From a checkpoint of a small sound classifier.
Model: activation relu, patch size [4, 4], widths [80, 160, 320].
Data: trained on synthesised imitations of 52 everyday sounds, one a clip, 39062 training examples, 48.2 epochs.
Rows from block 8 of a small sound classifier, named by matrix and row number. Rows with one number belong to one neuron. Each number is 500 + 50 x the weight over its row's rms, rounded and kept within 0 to 999. All counts start at 0. Numbers have three digits each.
After each neuron's rows are labels from the 100 clips, of 14976, where the neuron reaches its highest value: "responds to" is what is common among them; "peak in band" is the frequency band that holds the peak. Only what is clearly more common there than usual is listed. The data: synthesised imitations of 52 everyday sounds, one a clip.
# fc1: MLP up (model.blocks.8.mlp.fc1.weight, 480x160), inputs 0-159
# fc2: MLP down (model.blocks.8.mlp.fc2.weight, 160x480, transposed), outputs 0-159

fc1.234:542566403493482494526486498488425501503492501633588441572493399467526602507483490489545503601496555517476488579460490550434445427444527475492509525465559463471451524457581515501512466437487506521549384602575405457438513521560440537470505412416560478488437557441576576488498465555471524529523430430538462491490574438520500506533496531547422428519530505504479522517482545492416457501433502488537455540513540577500456528521432430474552514375524501645547586493514488490461500424578494
fc2.234:506444423490436469479568578541470398605456490506534494440555526403543505594497506552453497450500425511517575500621520519486512509480450505508574519560486457476561468536610459465467445521483591521516491463519421475481500515532470451558576490505459507425557434504513518537486545487531481495532575445466467363558441419424541372431499514431556483491418512553477492436486563534553649516522568435505538522477464477534511513523349580508438454450499491506437481483471444543528493516477486
responds to: hammering; machines and effects; pink noise
peak in band: 2000 to 4000 Hz

fc1.318:431433453585561437543633477562493466469546583520441540480572452527538557459505557490432539485581458463403472507494474497492520494438565479432487538475539431498552482477536499566491435499467518509481477499380492489406488487482485415519528462549538538529462443550531485594554507510527470442458529546501476481489490549498678512637439564537493495516538570456543409382473490548504458450448488485455486462511545619482586419505495497482418462570534483554470523562466500589496474496467433
fc2.318:507526452445496446476528526442459496502588516375493498466486490470597583492487417498479472573516513440476587576568580505477513550518579556533513385519547499394527578565406511523514454447548514504506480606483534401417489523511486559503477513590469391530460490429476508469587440459518542494510447546546460590490449533521553440513581519489554481458443484545481652457470507520498459496495533565486473481438506492555520527561530389457458570401501495473478494483449567475521494533538382
responds to: hammering; machines and effects; household
peak in band: 0 to 250 Hz

fc1.310:496518517416544529429426525505552426505507530551512420494465452437507498518528466469531451501508522469463463545549538595525415437444503500441487519469498541495531532472494469580521490516476356592542553468486393418602513514520477451538460494472456418517540550501593431530514530411466601507546516481553551446382600430498623498533535576507438397474506502495524541465485467582518550478406449600484439497565473531513525540500548529476473410520564454464522540530423539500620501518471537
fc2.310:569506455553503377540526579455499548589579513504520537437439499506516439501447510493493526423519479512511452459487489417578604492462537517535412557524542512518413427490523509442381549457506465528502433419511500505506552589553588615487556534534416441458497527533534511494495527512464471438562578455497560549378448459463467565499428447525623485499375472489472455494563558467549432509488493419503461473498543547514524478473505554460542493470446539622470498513449418482448566508564488
responds to: reverberation; text has "room"; text has "reverberant"; group: household
peak in band: 2000 to 4000 Hz

fc1.67:456401561487605486507552513504476479544516509504559484540436497489470544555562512474482510529455427532408441464457517484383461470540617468568473453581483516516495523443419483452437513552469489668506547466459547502442469522504445525593526500417512516509450542442523512561511452581467417444465486564403542497430488459540563466488484475501503649466488448522459495486510513454494556517377550539619506540484517498575469545574448489525475461598530503453476580534464453465550508584501435
fc2.67:445523442501430554456558535501480483575483578482507422519468496522545514501416487468477559513436507541531542445480432567446546465485540525430584608481512454569526546517573469452516532500539514576528543427562510472541496439447495426533574570439467458513590448416514422560454512463477465531596543424441433434487538481463423475453439462442539520529550476503540538512502482560428502461573475568545518515489530487480484466501577514526584334495514609581421444495552374471556511535440480
responds to: beeping; signals
peak in band: 1000 to 2000 Hz

fc1.228:584494512504465403518607531559535538572509543576440483389561447585491554564522433529528418435510534551521425503536515570558396472495543508535524445483441524515536480476452478534544421489489486566460511530470547457497485540518518406590542420454518488522473499542431424499500516479482450486495417415586602495472542497643585508415487454502440533505547605465518538372439512495539522481500561533487496511478454474412427558464514462424525456473480560478499506486468477592553555472542558
fc2.228:514524509535524439466492539444569415465525527414534447539591560484545527504438520562483488482552438423444539496553497422490554545550472491550527551413541465477517437465514560480505481459494512448481506523526542474564497489517501543409520466561549528397508518576472569517555386472505560404440486484465493537577464427536553469553472496520491581430492460501481555616539500454535400581400500480490464431489478520525496507674497495553443497493384473609522462589370529523483509488501536
responds to: household; doorbell
peak in band: 2000 to 4000 Hz

fc1.10:457495528508508563512461428555489550433469570459371478538551489497486503535505398544456466532548568439454643550511484457531508490489518429441473440551523473508434510459535480578619562532445546583439503525479588589512473526597442451579570528440572484513463477455508545514449480440412474493510497474533476471469461506393432495556596555474474505526598453446591444505412571434523502495403471460499523537547523505515504453418532508488473487499460479613510433465562558484528489424536458
fc2.10:479669431420464460443450460490486457558445500500601479473415552525394494476571488508418493511533550476416408445471532542505497496390558502429478494519473549480509436544509588491440437481489497415616522563475504467517503478463520605465433494435497444602457530464568454536501565516490460476494486463495529537464483516465467517467525508527560479520536590592430463441531574548551572439522503511503437466515498576471559529562466512493565526533341558469499608517535515541523524487473471
responds to: reverberation; text has "room"; text has "reverberant"; people
peak in band: 500 to 1000 Hz

fc1.208:563492433448496535501512434542577478596414421432430489554478447539473491524507494402499484486479487424433532533470545491456516450366580510517438406478580474470502450507558496503515519496520515598514521501446580468481492492482448594654459576517402525432508514543469504499512476487544514492410465463507583481381479556380556472574470513540557499456590558521506521538558476496467563531524502471601496553454487544455463558564434470517544512537453487489542508483468462548591407490517584
fc2.208:546480642471468556527506547520454482482511471469524435516493422490561499565488570454479445550545579527529537568542506513479517458593551543498618488490515426588522557530441525521565548422484332438512491552649546496478416446471514505547489431449579442525585533473571467488556480470494452480450537432518553421474489480444446488531417540484555494480467490550408542544552494447417490452496351536562488512552512547436465530539519472501524500510519515559408478481485510516534548488422483
responds to: clock ticking; beeping
peak in band: 500 to 1000 Hz; 1000 to 2000 Hz

fc1.290:512459354482459535537475461564467449427383442532533440480499457472534538557489538464556469534582403463536513513463524550502404532517560472541495527424549617485505470443582526460471505439577462536521453464465498509556528426480497579405528519533453429469591553533455539530424474552521503549393568575515516578610535510538471500446501496463481404582512580486454532506457456503480531448430463485570454538502452509471514613469544563553501618522457452456470507465546425504490447533517522
fc2.290:462577574472535501522531521457539549540592417385471561531527437452570524592512454401502496554474543553497481480492521441530492445440500506386440530572541501518495484562430534455534435491457501462533504533571537445465534486505520451542537539540383497522492396422577507508602553474487519518460632515435516468442413492491428481427414492562485444500480525437501467538479469551508565582583459536497507490382570520508503527573489500468550470566519533530537484513467546555522351569520472
responds to: white noise; pink noise
peak in band: 250 to 500 Hz; 500 to 1000 Hz

fc1.460:527488525447523406498536492535547432503500551483465559449526442548547498494521438561514548569570463431538529455477391536497565429521516485407493452378569516509463551472472446439513479541477501543558562534514575479533516509521587468508515473481541529667467478545577557440510446493472417511482381509527461401533469425516503413622464551478407472377573546457454491468493473514467466489499516488492528505482539571515473495588563542506591478417496505577497550431455435475572489494577492
fc2.460:515494426519472516437575500486525467549536488469401502485562497440495597517571468590555430536578611566520500440494441424461465479483464514518467555446385550432502472414586542462568485475470533535510486531476495513526472509616442487405551464507547548498458500565536577543494436558495475527571515483514586478461439526520645451550572539407496491441569507492541487438404530496591434514461467424519555554509503438546427520557464489440463449576473524484485497403453471434483422508510482
responds to: hammering; machines and effects
peak in band: 2000 to 4000 Hz

fc1.358:517444403582601438516538494506491377498359504627561510559439495534519584440479498480499516504581492439469574492525466469506477476554472444589552386501511495544483483487496473500481561474460422455578480464538514430448576450567487413569526515417564520559481455539416598512466548427509435505462512516493471512494446469448532473490543553452649477500527591455500536406512509585479512555520558562500525501505549545518405515467504492543460497441489490496504526490628471438479507534472508
fc2.358:482430532454518417462452570411513425443526433469397493595567564400523541590521481478491487441515467546564538503547566453518441526541483492537503484458609431417385527565555636499512505498574438490446473425493524478469446498627575514507474424553443499576471516482444576517550524450524538497560501495571452425481436480509470501448531495531554487437545521517490567569569502545526578553523472417451507491522499486497420482488457534526539425390522539539529449472430484488507466519419515
responds to: hammering; machines and effects
peak in band: 2000 to 4000 Hz

fc1.473:524507531430559492515527513490491584491433497562440472596506500428467479442502450415494504481486467541420388518502456548453514434417594612557536491466489422526464518505594514418473563577514432536556501497436582467423490503557566460618455453435454515574592449463465470486497499519437459520530484489565535484519514589460455502513469561470451623558491545455507445411503498464490450544494485529559593564474408408501460500492498499618549460490549554447458510478578496516493515602498504
fc2.473:574476518622549538411458534502437524505456557508526516564497514511462451479476472442523491532516479437497469449461451524481459441607585543486585433494525487478401676511680499468513513502447476513516493472438541476443492423459580428520582490443466523474476530534520491524499475490477503584459537513444464526443567458449491508518496454455563582568437504444506416533544535487425474453446493525507590521600501434466492375542530516455546502501473540576543516521583575461466493568430490
responds to: beeping; signals
peak in band: 2000 to 4000 Hz

fc1.107:435535464500497456538535449530499470431545499546468500430486513490533490443542433567424526449530529545453476490473502517577520538523418447556524488503465436523586533522418446498456508527517551492539559503488548510663512521389451542470373441502433495562619423590547513515545489388545470477528544534473472503468533519541520494420498513600401563564456445425584524538580522489454488423398537556527446506527448501506426500556457556479560395522449473492534483578526446499460474577530451
fc2.107:468574478503484566521418497562420509436466468544420438496539466472457539532566507541502402387523513535440484506536536453550527513492529519501443531541496509496488586509492423497549516487438448444515568473422493550668604431447499496480470471495448518439519350520653520514524518427516458477528523501519497535461499493555567504439590483481453534548508432491433618581470552520516516396564483544490499483502480551449459531540461431480515489448424546520526540514528483430377528462460577
responds to: creak; whistle; signals
peak in band: 2000 to 4000 Hz

fc1.427:477474408439419573588467476510513507466422470597475482498550493494497423527527527581416445500484416433507569532506446612521467485453583520471468427539483642553436524481547489501450487458505440588518529477560563426513579460454484526417570451543550505549547469474405459486529477518482451535446589515428500498547503370464442562519555554457454410504517540496410511501519461546543488528504468447513458500457447493459500514542590502502447579594556571461517506465509586486518432589539495
fc2.427:576535491534569494450525510411498537629529517466455508510549459471516499507457474435503503578536480531441540463529527457497450514525622511492586504527532449336488457427507554464449456535424476519551479484513484464598522469606626502411513504435380426407378431511526552524575460449499493512535585509509487465451395495533470447475514572509446475583472489441515499520421462569460528523549470493503586509509516540539483559555515505478535519563469512578572506464418455533463442511463542
responds to: white noise
peak in band: 0 to 250 Hz

fc1.17:488503423578538585451481466492484439586516551553462459541550467615522505419465543504506377512611455410511557407539523464503506508536543458437415503552462488588529575456460434469573566462465522494396484527516431515512463510504510549515492502532523530503454526486454603380421544512549507458471459509420505527556498447554397569584478547528477496454514432463507526558548390499405427490509501558527482425458498441567522533539509497454492584425590523517601445469489530529472513520486516
fc2.17:551517537447589561573447404470427502455471476483502508471498454471489547531498468480533637489567494477389458487568526433464448499449471484474569552414426515520469399549516496497509464472472525488530458386541505563531641458478477516509520561501564503561489495561513348497519423450543520526424493553549527561551463558491544469489413514421549526485537440514593530450389501501531521438477504577410446459580455547566441548476465462540580550510500516517498508520490560549526407475436527
responds to: reverberation; text has "room"; text has "reverberant"; people
peak in band: 2000 to 4000 Hz

fc1.136:518520489456563532486397542492492399547521543605476499495543531452489568511517513538503389540527408484479478391507572508544457562547529557486479633474556492484460430490582487486541471435479425451512528510439504482518521506416447479573462510505397525432546451476560507523369556474501508457531450480561532551404484476536477506478485465503473459621523446475577542527553470476498458517475496470503459435469521496479588622524396535569595565493419587453485545505479475524531380454503543
fc2.136:538491519515398387495517455498621503417530593521486439523456508512567470549499469491522473487533451419587576511509554549591582467593465482512461482460485556480460506508491547560475485508446537556417478505465424534561449493455526467447580494466521585568511581521391534544544480498491503502451437445433522490549582429481547535547511415460466500504561426576471545475447524465424469525457532478440441551583391572483552517482468391518434498534529529512514561484453539551423493626557528
responds to: reverberation; text has "reverberant"; whistle; creak
peak in band: 250 to 500 Hz

fc1.393:523413513524489551474499538445526372449456486446568582423499543513490542495562544502423447440506413444508444472481491508495495604499493479626544528522526484528449625379390504565432490503520488503508570515581512519628530469429459445523512499561486463490457534526574524564548503454520451514464415603469490476469498427471444537508490503651523454435456494399506499504569464479489474520476458587500504522544443426462447514538518484515529573544519496511436501544514459486451569624513498
fc2.393:470502491508520534505589488477525510492489454479532503460598466513414554530553389478463494465505499543634450444531521485537557554476515439603516499455483487545528481549552500425533610557491539473515586489482452555596473488467453460427468505544471515481459511569572488460442425406497501517518546438554488535535443468522572396466417551523500571503538566540579470506451425487438446522514514577408403553478583542428519519489474379575537524433496465526472506455583392431521552444455450
responds to: signals; whistle
peak in band: 4000 to 8000 Hz

fc1.176:543620430476508553499539503555509495448450481482439501462538485511502476373498509513545525509407449384482399520510454603506432507492458555509554469513490526540500493393478516525427527375576548518506516542560500387502547507529328534432417441556522458489466501531522455482526513480557516567555563487431444491419527476477505493551504541490480432548495462562506504490443518497624489491501425568555474604538498540467441529526534620625515507492474463546518560431476529539488536510480477
fc2.176:463504475491534499481509566500498455583465618531526490461600498470527481525395526444454422582532636530519534506549485446488417565464540473618430482474477459571514513407441501539503509473519471461460519533534465476529482530465567464518529480500594576402524494458475467534478436397553398512467417556454488515506438454517523444593527522509495432480553510515496596434528491486475507562479537477425495626457467535456583508512566505499564589464491585397526479491385486414493491505515432
responds to: white noise; thin (high-pass); clipping
peak in band: 4000 to 8000 Hz

fc1.194:496474470490508500412552490488451533399488517515497487540430431497520535483578429498495463490462473479471464450514537434525530411552534460561441616551480511516521510497470430528575583503560528489563477533499525449522502579565502527513526569598548360473579485565488530506515475445466519405511469556614478470529497384473448491486500462533431445513541414490549441518556544517409471557541577371593506504478478460491473532444408470548492458512514634470635451458427505459474498463524476
fc2.194:517590593459552453412542454542445605397563504488515500536490494463551643485421446513491479468453479494458477517492422556547534484448327498495519501565502533539478548447451445444481522471528526458474503481522520479482499525489474514484443502496494416455502416576459529535545501498619567472501498524457554465524524505426494526515454543479365516501581490482554546557481510428473520540444563600526574497451560504518475526533362412493501500552505541562531617493424512451485530496528390
responds to: creak; frog croaking
peak in band: 2000 to 4000 Hz

fc1.192:498509481604480487513530467546535523462503492554441434474467446526584451523476450564567515469552508422532560467433483446465588540550511448488538477514545564561546486494550488400517514463527529456515512518441481494470497450569457539425553479579548567550523460519526519498540409477594483509421560579548454507480527606405512478441582479491504462432476390466537374484401457458526418488503483478476444506465620548533464599546416459439543532499469600540438510578476470518498590473521401
fc2.192:368477502451475496551604521500490473485435471578472417564516491429436471527573521493500527507454529480445416568505452459420575483474527575455433494501608478563561556528576500648540521520520468479499589496470508407654465495514414496514551495523509513464472543430458430563528533388425555425477515545464467576467515558544538510488579493487465466543467652553455475461435543556478480494546482408490477484471456479480511529436503443516480503541541545510536445508550478458457556497450490
responds to: household; typing
peak in band: 1000 to 2000 Hz; 500 to 1000 Hz

fc1.98:596545426511407502443417519488575532445420526429508455445563498456481491620532403564479418522488525526484490546533536520485539537483405520527507489363496434445524529562455479557527465413500491520532443467444456514440558489629453524527543453550446513516501390474458527520510487581526525462510563587554536514490538579505494497506485502473469568468523485499544486453403518482634536482463516488462350449625449528487535526498576471548554515509456567560482475504460459555537456552493453
fc2.98:434532542532440516480516493430551483483501491445498552519431437506542495412462567479481513529536475463517515513595508521575406515430545579462384502535513552471521415456455509392409434588504424524522491578508448517537552511491538491573512529457451518580527502505586511448510593468566448519469479492438460495510451497494479435499574519484551554452448503407487470593580503629544471492529506557490483584460591480420468508451496652503497496505524397507529452486522454492505354572497525
responds to: white noise; pink noise
peak in band: 250 to 500 Hz

fc1.428:472526519464606427414449521595495523521465448433429523524433515436514449498460570465398486500491470515507572534519437545502499478533540449552511531477494511473479590630535495409431509487542513573451554519510474506514526534486427505520486565511558522439452521544491459362483476608498607524456524543543528473610495513445417539511524498489479513445559516570575488545501484484497472422351483493488487466440475451499606479417469490489512521600433508576491446537515606557502535490543384
fc2.428:467568521519479432507450426537480528487429432485600484498479413479493452547488420544484532572587564461549486596507428453450526511549461428513482464514528400484549416520452521426554448474510425512563503499518496509499461512564541584547496520421587349492482564514485491496483500460547492480455505415429395525485517487498531501439610545624539493455422524502542497577526529456502496495512442506549550536537481406413522543477532516531551482420423549504531553508555525591634498544561463
responds to: stream; nature; applause
peak in band: 500 to 1000 Hz; 1000 to 2000 Hz

fc1.251:524584478565509535452535444541481539465350432541485493502475512498469532553486486531557467492570398440502430585567439511531512531426505516557452503474487468561584483434457466499523514526484489628462602517521532525467510474555554438607583432480537508521477462490463548489441519493417576524481476438470480517454539487508462478533531469486453439440525473410552415453501545561494481559591456536476517499526522478453443541567642488511453367563492483510412555548490523366531470565510434
fc2.251:574551493524416499521434525386581514494457491469463515559552536467519571526601459445548547455625495564535521538487396502472473511527529500530458399529461431453472490451578482474508488489546516491474478456535431533485473467474444502501555489495499526487526552598446416456483520486401593462608556449586511445483556482493500475547554477566614465476436535490420458504455470455452421539511553496536500612472451497361472436498560493495558569447408580545608513534458448487537506500489496
responds to: hammering; machines and effects
peak in band: 1000 to 2000 Hz

fc1.104:431509580486535478489533378508542551443546550595469477491550451489531463518527410438550496546524465490458472528578397449537372444564478537539449473386488513540419462508576476443476534553495499558490576521523567484578519474500452576544501503384477569553448509497515531496594587508505493521528378453481521420536463418589545450477476489560498441459515423528437474470501477486437509483556529566529545557504501509563450503555530587601502513546529538509441474513449566368473467508469466
fc2.104:595473454552503484455511453465553443481540496477408490441467476416528569456568472566458503499568564552583520561501461500452475502438584479598562463390435515449514468442483578403437538535452520487506468483458466531483513500479434606529487564527511595486491568544535553498421455550459591490511540509586489446453452535511593524530491575500555492532549458453473525438439393536588418549475514471472482483461523378472478520590616519568489533522418510520496429443452445430470489492506527
responds to: reverberation; text has "room"; text has "reverberant"; people
peak in band: 2000 to 4000 Hz

fc1.220:637569517495483473513477422537557514450544411504493525485472481469474449593505511496477541467430546513472578441604447505547507508490444556508416541588507588430474466460520496517489548530470417574458480479416504530483516464475489579657412416413524571459474555534523453474491523551464534503586487496488513528494578475515512546421508367619496413501426479438486544467529496455470551488584371592477480481589537464524525455509543475532511528531476553446457502476468566451552503482506512
fc2.220:511537501520414487525464537539467489526456374504478445534514492592518590485549448558567398495555469529565501474549571556491505498434493428439502571499465517418504436459485542604500439544478403544489445377535450411493543489503465493475581554560554557496497516424475519502576520477499499571452488425464579389385475502494446480502413450639544444520536498535469539555478463479539559528484582490539580560547562466449452473591513525491399494520566530524558553501452497514500486527524455
responds to: nature; thunder; fire crackling
peak in band: 250 to 500 Hz

fc1.140:564495445453514457473477525468534483453559419533564504454515511500419510473353441527544467543466499475509531462646434551454503552517456469566514411457493520525513496415434467535441541537488504486501607551417550431520523500583540473535555535515534600511512500502589500402504559515505519448580556417516475453507472514521483456532517397428468521465550501460482523396534551485477547582507467592638479441515482435469451464468492578578511463606487458376516464446495521570528490533506522
fc2.140:496464581477486550536421469499499510466474537508410475462461443467512517463516547458498616477590467569418492544542522567566456635433579462544544556470479508458514520574477421563455488582490493443520510542537522518444544531520535533437509425528432470491399483401423456469557522485416444492479545579510422453503568460498551485540550462556455482506526612475415513428589563456520486592506495403459558478546498443560509508485506430532421549620467419552534470562476476436490541500508510
responds to: household; doorbell; beeping
peak in band: 250 to 500 Hz

fc1.247:427546403510506557617502532481486421481420551559416530516529577437480558517533469457426524505528509484447508464510510511521512428537577494453451491416575569534453598554421596469473402434536557478557521381565458498461470458449511506581427498536556535479553457529562476528535517527475453481423587539555549580460424529481567539500562532520487543549504539508496491453438527510542554582498514504466420510523442551617458471518471459451474437550501400439460501601482484496506445542432436
fc2.247:514396492460558534433531571564472516494530490492507474467570465455514579585458501527401491518479493493496416482440483498526507529463542623487477415505540500444527450470462524481548443432512506494579455630426532465542515461476553531470484529543441512606456448458564500472468419479469551476535549443481463467450449462449473523559523500412470638480554432546559621546569544431441465520477453506504463526402454471491555552465521472448399522610534470599469469492579507513511505524595425
responds to: clipping; text has "clipped"
peak in band: 0 to 250 Hz

fc1.73:450523513471514515478518457409510461547535445437386427481479541441568484457484492538500438587386462454412587548511432504472490484464582437497532516407495520491418558592555509551428515461518522469601535576479428563384505597570435452444538627516410525531517483568552478525448511504529547398596515513511470566519560452453535549502493538518506437475488481531507462605518541517458507468436462452543520488483548537483436467504523530566507480459434490456469555481533426492511610472556544
fc2.73:511493477486423393430513489488447533527488458609513508537427542468484538528496519428483538371522538509516571575574386503493519531489512434513505472575444515444502499453489506531544564500502475417495422468523597550485537504492441548567458470447449485575480483438589492552515504544488474481508568545450375569545537513549479524569508407490562521469471537553400439489399411524505567533432520592434486520609442525434447504521474460510508541486619493553476480461434499630511471492553465
responds to: white noise; clipping; text has "clipped"
peak in band: 4000 to 8000 Hz

fc1.23:500409492585531450452488552538509496517499469546379503554452467564384453481504472423524489468556538474392440403506469499535427423501523556527619540463537427513373487406469510421528554586457440499487486416485495475494582511483495472638561506421513525502527474460490574520519551503542469577477434528517482429481556549446546477524516512481485565591561545475477475432451474540459518507531487562470537647519509451533453479547489520614458491495550514555473525529503507505502414551419520
fc2.23:510507493585492526553471608473493519560459503474546496543509440509569485456510553502462491474443512491456485510521372494427469407474619532430458466470498435479439590507601440483521417468489578561459491589494584467435482533453486510563505527503504528554481508484494477526358511513501568480498484499459449509507457604486517527512561434565579564483376537321461477426591500524437519479415502522482570437492528454504480491521512486505613548582478527491569451540531507430470487509570501
responds to: beeping; signals
peak in band: 2000 to 4000 Hz

fc1.135:441511501513430466424549575451544482450568469567529489558513489425573453525479462527469532495507485547393444550537423498588429403558451494571434457509468504469522538559479433593548523410503447558502484416506481453557523451558473563499478478519568422497528482451477523513470476482482557464444550490499495458448542511543561484503387526571542523429428496534484500534538467399414459607539499498553557621583603515505448554468451432444542565411445564524568524483512522547415473568524498
fc2.135:503496609519620591472550450612490477391541520536498400442437521419481555501489495528519440470517470512431427488530567537435499527481516488612471494446562538481504449519531417417507412525478470524462510522615440538508590397452497560415465579501508546513510443502453431619451587436398494541594474541517456452489446510460569484497532489484493496454492424593483531527452460528540527529525483501476508455451480555519511527570492464570487455495554549496522485538481461491429432620516504
responds to: clock ticking; household
peak in band: 2000 to 4000 Hz

fc1.6:509580455491585523443603477399479416570472442546511433508472510502573530542562476491457509531526583474468541453467496558496588528471512496536534518527511469546510395515511531561477503450598523489473435455475520457470563523413469479517531431473570510552580641559424538566548498425560519548472462454426488506442538494464483564496460476462496402452459544518398427499485565461470541491628530476589544557507377473569522385564476479428533495437509487447484554490517536494482529484437442
fc2.6:507486433428579546613504508548464475514518522477569498463517497514438539524525533539470625443454530547441451510506456390469604478593544483540589493542456488526413479492463505428437581338494511396439531472453509508461457469545493526493383518569461483471550504501517571552437548449523448539518500497640489475418499496501503527512475567535520478491554522513565448505493520504531485434451529522413479478448580532490456442477525517427555414547490490358549462589474558547542506520490454
responds to: nature; rain
peak in band: 2000 to 4000 Hz

fc1.336:450529466554477416532457522380496493505461556546483424483432477502491518484572583514493439573492509444463521534493503602506476455441590543578430534490533474539433419595471471522535509510471460459457518495510385441473430479504503476578536517494547468628487451522579548464591454561447489533511405603483512516641567563489524452503535476409540506481509446482420476419517517494519507497528523364577487529483564529469480518542578468449437520388526471495550555449575496491455528519544551
fc2.336:536413530463492468414522544498425526435601497540439530416521471554454498541542463549500535538507477549521593608454552452537548552422415488492460571598443456429507488543502391551517495481481581491541560456501434574395516428471537605527452417563550465393486511594520537543479470501609494450483516423502509489401520552563458465467448529544463421500498604490565508499470574423582501454442504491501493454468512579533484453503474400476475508505535474473505462446466504538475482567477513
responds to: hammering; machines and effects
peak in band: 2000 to 4000 Hz

fc1.389:503565577414533498518490529497493431458452420515534514498446454520430509483570522448537482603544550476455561492462508405507483434500422512517504596526561478500496479547465529590491534509426457586470556430465439520497587513472497536505510564508447501484527528499536451480501511492503444553491558546545574481506544657611460533510503504533456378479457495407370514401485479451444439544503522521531524502465578435505451460588510446478395555517435622463489478500577604561460519488445500
fc2.389:539416496572479552543542509559521453568525438637450427499605468579476470445496485487529504485512548519532490384529505459526451459473499469469483504485519543472468460488491442573425554540465481483476548430427516485484470439512491544528591437499551499496531565420532496552592474556442529427536393499461521476514619438547582533508591419502466436471431567536433466505397548498438515447498552503539411550494492515449442521608507447481462560534553428524643474504509418496480487552509550
responds to: nature; thunder
peak in band: 250 to 500 Hz

fc1.65:543532462543518505507499500482483444500513506523471548569575565456474531545521527553469501487585444564465468506414512483511475553455572449486526428405404620500506462545446543461532456545430542528449526579476529478509547485451379567462471426559471543409421517486585527504525379530549507505578551602550458509514538500462454473520568477483543483542413539441524509471446438564403404594494549413473491511523567539436512548518470484441545463495482433533501440519427568633545473495509419
fc2.65:470468461560512481501456516457477517447474348549587446536435533534562610456544531539430540573507556526416491513508477501547511502505514511524544478595505586497467610527480491519593502487435472529502401635465482441523387457454571491587488594491477405475425546458468503481428473519505451487476482583413529449515427575477546532475522488501639512503434516559518439441438439513464538472576529492444570489478510481450448520440545456502491574506493506443582474511559469560507469555543520
responds to: household; clock ticking
peak in band: 0 to 250 Hz

fc1.101:492461447556484472418499494441572515510522513598478401496424490579522478495478486482568522569436538492531456457528512550501403584505573439507520487554433579481395511473472483424556581455483528535550415532511526597461488458532457465621439536492546552497594431373486451499543505558492470541541496432511442390450494503470490491521466488444541547492525435448498524521466501445418614500565512528443525489437509476462496488585611502558531471574495517518482427543533532518543643436489454
fc2.101:467516508422555581539502489519547540419498521442567571593416464558421484379620544588517521433494527492560476516549612498438519460458503592566516491521436492559520603437537552467508473472404455514529536483443430469390499573541576419532472445389521539554533529489517546485508435544481475496561549577577598488500529527542442535500491463440470579485547515393554479529450403473500490536382513520498559521505477488480453532489507499531504510541517438464508551520405486472498456516489502
responds to: signals; beeping
peak in band: 500 to 1000 Hz; 250 to 500 Hz